A small image captioner, trained from scratch: encoder depths [3, 6, 3], decoder width 128.
Rows from block 9 of the image encoder of a small image captioner, named by matrix and row number. Rows with one number belong to one channel. Each number is 500 + 25 x the weight over its row's rms, rounded and kept within 0 to 999. All counts start at 0. Numbers have three digits each.
After each channel's rows are labels from the 100 images, of 14848, where the channel reaches its highest value: "responds to" is what is common among them; "peak on" is the class under the peak. Only what is clearly more common there than usual is listed. The data: simulated telescope pictures of galaxies. In brackets: how many of the 100.
# convs0: first 3x3 conv, stride 2 (encoder.blocks.9.convs.0.weight, 256x128x3x3, each kernel summed), inputs 0-63
# convs1: second 3x3 conv (encoder.blocks.9.convs.1.weight, 256x256x3x3, transposed, each kernel summed), outputs 0-51

convs0.23:524553532453516492487500467496532489457512502514483490488532507482503496519496566502521521496502523472489505495463481497485496485488522502486504483472512483489489540540484459521462511534448522
convs1.23:459486506494507500459514483486515451503491514527501488465459495501445499499461473499497533481480492505492529563468499495492482484523475527463476503508502477
responds to: barred spiral (100); tilted (71); winding: clockwise outward (71)
peak on: galaxy (100)

convs0.32:480500484496502500455492518493497478490493482484486482541524520501520505496508465476525525462476503482479453497549476524524467463481508477466530486530514459482517496527526501488497477509502534
convs1.32:519499494521502465500515529523507483492484519510489481517466534537489523489476492470506496466500505529467524504540483463467472498547515487520519491490495528
responds to: flattened elliptical (52); many-armed spiral (28)
peak on: galaxy (62)

convs0.16:485508467488480496495545460511527500547470483499535503469527542513507479497482524478528477478481492504567507485478498518498472501486462504507461504470483483459507464516509492501483546482513445
convs1.16:530482524498502460505515504467494537497487536478512527514465491484547477519482596487514466507481503491510463508508483488552497503482483485496511495512468500
responds to: edge-on disc (99)
peak on: galaxy (70)

convs0.129:502496510568553506483499512481456499510525460510461478474525541512523492496475515503517483498453453479484464473527489505468503467488475498495515481515494504523529511513476470448489473510493462
convs1.129:496494500513499499487505463491487497507433484486467517486496493500519509506458471475477551431523547477486489516506479482485497526527493494523526509491492506
responds to: winding: anticlockwise outward (73); many-armed spiral (46); barred spiral (33)
peak on: galaxy (72)

convs0.18:500515493447536509548501494500501521496493504506500520501505493495474522514532485480468518501511593520490456470496494474487479512510509498490440503499462504510467491528516491524471447497483568
convs1.18:513504496482511481490563482497534551488530486471538509490486483501498489472536499490543498521491489471501475503487526490484514493509492488510485497546506498
responds to: two-armed spiral (100); winding: clockwise outward (70)
peak on: galaxy (100)

convs0.153:462463450466486507524519513501500547525470513527464467510474469496469486468487500516488477528496533516497507482473478485474490490496515480505457466482442454510462494526525512508517481508519522
convs1.153:524496478496523504461510497493517511490484538492514522499458488494483476491565493471564501486479518478483469460472521492525557505457475474489557506518512464
responds to: two-armed spiral (100); winding: clockwise outward (58); tilted (43); winding: anticlockwise outward (42)
peak on: galaxy (100)

convs0.232:504504489432516490496505469497486521486456519497471517487482493480490482509496495498482514502531506454523520548513494504512500495503580503485497478523516461564509508533479493492449494490472526
convs1.232:457504533491500497539522505508508505525554463486479458494508500467453486475530503516481499532503506484482498540513502472464521490493486567482500510492470484
responds to: winding: clockwise outward (74); two-armed spiral (52); many-armed spiral (48); tilted (44)
peak on: galaxy (76)

convs0.85:521472476469484500495502485494444466525517504493493469513483496465485498531521495489496543544491465512569479531512500595485491557499501501514538539479513486485488508492523488552513455504506484
convs1.85:467490523484484501490475504490544506495474466489490485503492491497457496478495457472472479473465492478507527519476511495486505497504504511474498555539461484
responds to: barred spiral (100); winding: anticlockwise outward (53); tilted (51); winding: clockwise outward (47)
peak on: galaxy (100)

convs0.168:490495499497522503467495430536487467551524458454499475475509498484497535464527533480487507514443502493510515508487459492474490511495467502468505472473508545527509505524488543526486469507468437
convs1.168:481500528465499538503511486509496519488480504462483518502476469508505440535543588527462443474561508489508503493500492459552485457491468504478471468493533561
responds to: bright star with spikes (75); barred spiral (34); winding: clockwise outward (34)
peak on: galaxy (38)

convs0.96:502505490496481495496509493474493484505497474544491474505487492522447511492493497524481480509461461507482525467466538493491488502477557507510504479481454489486493526610501515515495483494498577
convs1.96:501480501480514516540467501477485495477511529498545518496507484473518499471480506482478497463484495507500488481538494505522534495487507565461543508473487458
responds to: merging pair (100)
peak on: galaxy (52)

convs0.159:494516522474480532483485461504495488439497497495494508543490474483504527506495488473523515459497492525451467500473434514475473507472490450469514505506462503506524488505508461494491494557447527
convs1.159:488562475486509504496533539512491461478475469493508456490479503495442502479457505506476504480514521472482491498507499424478482480512475506491500495492490488
responds to: lensed arc (77)
peak on: galaxy (99)

convs0.209:486512509499524493482568460520510532505511496528514516514517500551520515477509515516499460505470437461513488477516520469484488502481494489496505457490505487490517470494511500516522527501496473
convs1.209:444484497484527504473496491499481454490491521475508422488518470528485484530506496473514548516486561497502467485466492459502483476482510498530486485512516473
responds to: barred spiral (89); winding: anticlockwise outward (50); winding: clockwise outward (50)
peak on: galaxy (94)

convs0.213:509493509461503499489516470517483489496443517474508495497488477506452484479475474502546530498515526470480460488509508460448454512508497478467463515546451482517473492554503438468490480501503519
convs1.213:558490456501481494509497471506521547482493488469560465480485492491498497494518453501505500536484513491496457482485523487467537503501500484501501467562529492
responds to: two-armed spiral (100); winding: anticlockwise outward (50); winding: clockwise outward (50); tilted (40)
peak on: galaxy (100)

convs0.251:544475488491514518577522508489474503542492502505478510505554483503471450469522524494502553545525525513516474517478472496507481483497506502511516502471474493517503515541491512489479483524562484
convs1.251:494514511498487491498508472572494516520509469496499532467527497494484520481468478493556444465446527452488534489506525519500542510482452502528592504509526450
responds to: lensed arc (83)
peak on: galaxy (93)

convs0.119:520462475477500486476503476490514502455517487488481486473451502537535526511486530496477483575500486484502535449530467534517467514483526491461488549505461496468508472533502466528482471534493490
convs1.119:484530508510494495502515506485485500448480497498532505464488501522505497479470482505523497501469527475486503512551511461482458476512481479503480501506514496
responds to: many-armed spiral (100); winding: anticlockwise outward (50); winding: clockwise outward (50)
peak on: galaxy (100)

convs0.198:466497517473491506464513483501506528516466489486451493494463478458482480534441524473517516484459487488527523475494428519482481502496523518501464496441485529498471474521525478511519502499530448
convs1.198:540482489500498475459545478463501554488486507463508479507483462472473435494530530506512440475525489495489514474488466460542481475489496488495502487483495490
responds to: edge-on disc (100)
peak on: galaxy (84)

convs0.142:504536488490537498481504559501577482468508515498541485491470476549500474527536514482487508478502495524482530505489544493508480498508493492485495521498557480467504523517504466529485505477503527
convs1.142:435511498499497519476464492502480519519510458583509465510521490513520513514475474511543588526544509510493516536502488480516498485516456481498506529488464502
responds to: barred spiral (100); tilted (64); winding: clockwise outward (57); winding: anticlockwise outward (43)
peak on: galaxy (100)

convs0.193:483472506513484490521515491456462509538480443539472484491532485476480480459470505506488509533477507504530541493442456478483479502495514503494507513467511460480490491504519491475491495467491490
convs1.193:481488496493497494513474495483488474480496458472508491493506448488499433507458562485481499486518514473511477465477491518576526503519510498492636492503495475
responds to: edge-on disc (65); star cluster (34)
peak on: galaxy (39)

convs0.200:485514476485468490509513492505474487624454507499509511499512503486470489490505490502496491507487531525589556476502468474549491495506500506508499449513491478482499527525481469497478520490487500
convs1.200:430508533499516483491471510493500499480512501468507533470492469479523469481474578484512519490471514474496476475467495484563437490515503502484467460531479477
responds to: edge-on disc (81)
peak on: galaxy (94)

convs0.118:475519552504486494487487511507461497470509496473461475477494500501496523498511490538486493501503542461507464475563501506503507509492496480495475525500471504500481489529483489513511486511485475
convs1.118:517511489463535480520523514437478483498475505455503473489499453478518494466510444511438495479489536497513476453481473468501508478472439521499470482473532445
responds to: flattened elliptical (68)
peak on: galaxy (42)

convs0.90:490492506484458499505491508512533509482546489482496495504499491481502498532510468457510516486473466468487481469481527510494520489488504506516513522494503511495497519514489474481485469468478568
convs1.90:480504522492482475491499486530502473512560488601469513486537528513497485489499490493509452499493494517521505533531484457494535517531530473521505510479513484
responds to: bright star with spikes (61); merging pair (48)
peak on: galaxy (47)

convs0.229:542472544509490490573508528506526542545476484502527508514487493489470495517505506486498495534560505504499497535486472496496499456509508505516483537500497505543492517511501483518505492560472440
convs1.229:484495478497525485494450452592505512494515506518483519480539471469493524486475527501510456501477495468479475519506514463524473502513494505513458502503552485
responds to: round elliptical (90)
peak on: galaxy (100)

convs0.84:495499539475515508528504508495533442525505492510510542531511500495540515525543501485495469482473469472496513529500518482518499490497495562551486506487473504490504471507506504490497499477448499
convs1.84:473507513489503478512418450557515510505520508496482505516532500461493524479505531476485479498495495522514511546504481492510481509506555502458490504492442529
responds to: round elliptical (100)
peak on: galaxy (100)

convs0.11:512518504466469521486484484483546497507485487487445536509498508480500481482482517522474495513468399501477518490504521482510487496506421508472484468504514528529489486579491477498488552519503534
convs1.11:562485500514485491485490461514499530496541518512480443478521487455459511500494457416514496474491504523493508479549507470486500512532504572487473475525502494
responds to: two-armed spiral (58); tilted (44); merging pair (42); winding: anticlockwise outward (39)
peak on: galaxy (62)

convs0.48:478468499496476497451556501524499509509500493486459493512531578581553489479480473492520512480491495481491495523501452499488505483489503499494517498463543501460529569492502549495520529491496512
convs1.48:479492489523515472467504479508505507476502544524528491508505493543461487507545477502517509529516498476459470495478502467499503453483508508533486491502504470
responds to: irregular (65); many-armed spiral (35)
peak on: galaxy (95)

convs0.136:484532492486537469468525478542473524508481483540487513528492501594515498476485477540504507466499459481473479488514510478494492497498491506495517450485489514490479500525500545490525468489491503
convs1.136:451494481500523527471496495496503480471494520508487454469511460560463499510465531487511510518510523478474466466473444472504518462509534515515505490505491478
responds to: irregular (41); many-armed spiral (39); winding: clockwise outward (37)
peak on: galaxy (99)

convs0.201:485502536466484506468464515518514528482498517465567463490480494540475538508503475504485518488502501494483482507513477514506495500489525490481512512486469499450500453516468495485480484506492492
convs1.201:468500490480535482528553518515452495497514491457501482504477460487480467488495490492499493479469505512518517491484470470472502483479436508523494490506547478
responds to: flattened elliptical (80)
peak on: galaxy (94)

convs0.103:472486494557476495467514520497484528504604476480538516470528498487511510477478508500487472487479489488470463493497495512509523501517477498501500497456498519476487514472496517510500478497501471
convs1.103:527485501479489494485538485477479520475425567483518564492490532484532524507484473505451484497504511492479484493490483482516503522497491480496536486501542494
responds to: flattened elliptical (42)
peak on: galaxy (66)

convs0.128:516534495543505503536499455498536526440544520450519493493488491487487473486515497568514551487500466515473500455487480462535519494520515507501515477511569482501497473483482520480504454538502476
convs1.128:456500539499488568514475510504503507498449512457470458545499483466521462525462513496496480473534502531483539467504473501511457485529502502487505496495517599
responds to: lensed arc (71)
peak on: galaxy (74)

convs0.221:490514472467506488492526473503547460513459458487499495462522476472436513460501497475492490529503512512570527481501531489483523490489490494469480493484487458485503477534482536496485504499534467
convs1.221:503490521490497512480472482502518457490464500433482471477486444473497483503458600460491519510484467486496471465482486459560479512521497521512486487504519459
responds to: edge-on disc (100)
peak on: galaxy (97)

convs0.79:565522483453481497482439470498536504483486469496488519531444477503498498487468513494498472496477476470484501499466505462504498504453497507523522468530466509529470499479493516491459525510496474
convs1.79:502494503522478469506469491514531498484499488488497545479481491481483508491428490504503507522478478477471489513475462483529477472490521571517505499507522507
responds to: many-armed spiral (100); winding: clockwise outward (64); winding: anticlockwise outward (36)
peak on: galaxy (87)

convs0.204:504527505488514538495500488478496484414478499507507516500518540494519508449491480510486533509472486448460493438482467514499509511483500484453445532504530516492479472465488497501460528486480462
convs1.204:525515481476481540498525491498497487489520528489503548479521453513483485515435480490538581428504493498503533481514468464511482473486489507470470477482474486
responds to: ring galaxy (88); tilted (60)
peak on: galaxy (61)

convs0.42:487525518481517509508555567486565509489468500520496514495523466511499473538454482504497490502488505517499497469491512499516477475496474502503532526484596497485494513473456441451503461490490487
convs1.42:489497483518544478489458501482502490510489495568502510536505498537507542513426509501507549515470501531500531514503474488482502509524478449532514491501494549
responds to: ring galaxy (73); tilted (70)
peak on: galaxy (99)

convs0.236:492472486479497496461537503518474505482483508517482509559494501482530498508478466481508496499521475503476513519479493506498508489491560481494509519545502491488512498505536506475477443466487444
convs1.236:489511502495499466530492523482498494487478538490513474502500542536557492526491475513447460502482491516489495478417481467476443545516508487504475509498548516
responds to: merging pair (82)
peak on: galaxy (38)

convs0.106:516508497516499547490495474473485456447524459483508508472534516476578505480508480523484500525486479518505484473575531504495487510507476456460492498485480513513475505497482495516538509491494538
convs1.106:510509494496440479490503492399485491497456497485505453515502494500523539491462425492492475483495510504478461455523476468487481519482496513563468525494499506
responds to: flattened elliptical (100)
peak on: galaxy (46)

convs0.14:475469522533500512440569559502513516532501497479531491543521477527529487491470492476512517489521504485459489468539563519498503518473485490483503535490512543485499529485475482493546474517483556
convs1.14:492523518517531498480474491496478502470474495519524484526523499526504539507502477497512531517489504553510458503507489428488508520497489457504516515494491509
responds to: barred spiral (100); tilted (62); winding: clockwise outward (54); winding: anticlockwise outward (46)
peak on: galaxy (100)

convs0.205:486498498458479502487494442516547488458477451510427441505508455494467506506495481496517530486493505534474468477483504499527512510510488507511493497465455519523489469504485542510526531492513461
convs1.205:568490489479492500512468502487490510482506512483483467497509471488508472473529490474474517523499491537503473495496485469508558498522484549510496531484494514
responds to: ring galaxy (84)
peak on: galaxy (93)

convs0.253:529508496494511484588500521521536485501489502491514509498506494497478493524505475516508521529506481478479480540453526500498522470494511573518482521503509505507500469474450495507462490498484495
convs1.253:498508503485526482520440467573526503519525518511478510512514504446495526483492520478491472510493492510523512558494474498511491518493533481475496504481425507
responds to: round elliptical (100)
peak on: galaxy (100)

convs0.238:509487485512502525497485559493497524481501500480478479541497484503500482535471504480519508554488498475467479501494483520489494506505475483492499493528479494498518491529486517520497506541528520
convs1.238:481509504529483460479474499431499488472518496493512476491501512526538477511457460489484455502489526500481505506516498471464455515523500510539437495507554520
responds to: flattened elliptical (79)
peak on: galaxy (91)

convs0.194:507497474509480477512428434492485464468450473548452485484476495459500493499488537472496506522495542488539480480517471522497508484530455515502498479531484531490502520560501472484486467529452469
convs1.194:506507497508466472483480542484486474526486487498461550491521506464464537497489456511516503478491490537519437494485504459452483503498521507521480469480474486
responds to: winding: clockwise outward (83); two-armed spiral (79)
peak on: galaxy (100)

convs0.113:515513532499488478519503499514525492536520508510480543505484498493521500512529496485513510493524517485469488583480504482502497495491497553559482498498495474501545515519527503494491493549496450
convs1.113:460530492486509479488465442547507514496508500496486503521504494468484517463510527484496522515502492491507479548483494474541472497505509480453447490505430502
responds to: round elliptical (100)
peak on: galaxy (100)

convs0.10:516500500529511519498495557475523423522486493515544480467498526493477510508469473501497501522510561521473511502468509517494530525528471525509482516527509546528529494518517506510479585501508503
convs1.10:456514520449508494513479465564512459504501470473470482485491476492486504481497518467497521480528484511490474450511483497506480514495525504506482476523464509
responds to: two-armed spiral (100); winding: clockwise outward (76)
peak on: galaxy (100)

convs0.162:498510528498543497465450587515469486489466507498500479485500482509477493493495496502510567505487508502488493495500494515473492496492491497499495476469505554493482533490493471542484489508465504
convs1.162:468501460513466562538507491506502503485489449534468466518492473514504490488501502480505496505492503496501562544504485506472489493462488446508512526518503505
responds to: lensed arc (63); barred spiral (30)
peak on: galaxy (69)

convs0.246:498526496486472516511499512473502494463498463480490493513531501496476502499466489547488507476494497484469496455467486490502501504474538488520515501485494507529474504485470520494478493497491522
convs1.246:476473457466480492486504460485490495487505515516497468500496485510500454514471452496488490489492499468497503460469470565483606513474533488499586505488493478
responds to: star cluster (100)
peak on: galaxy (54)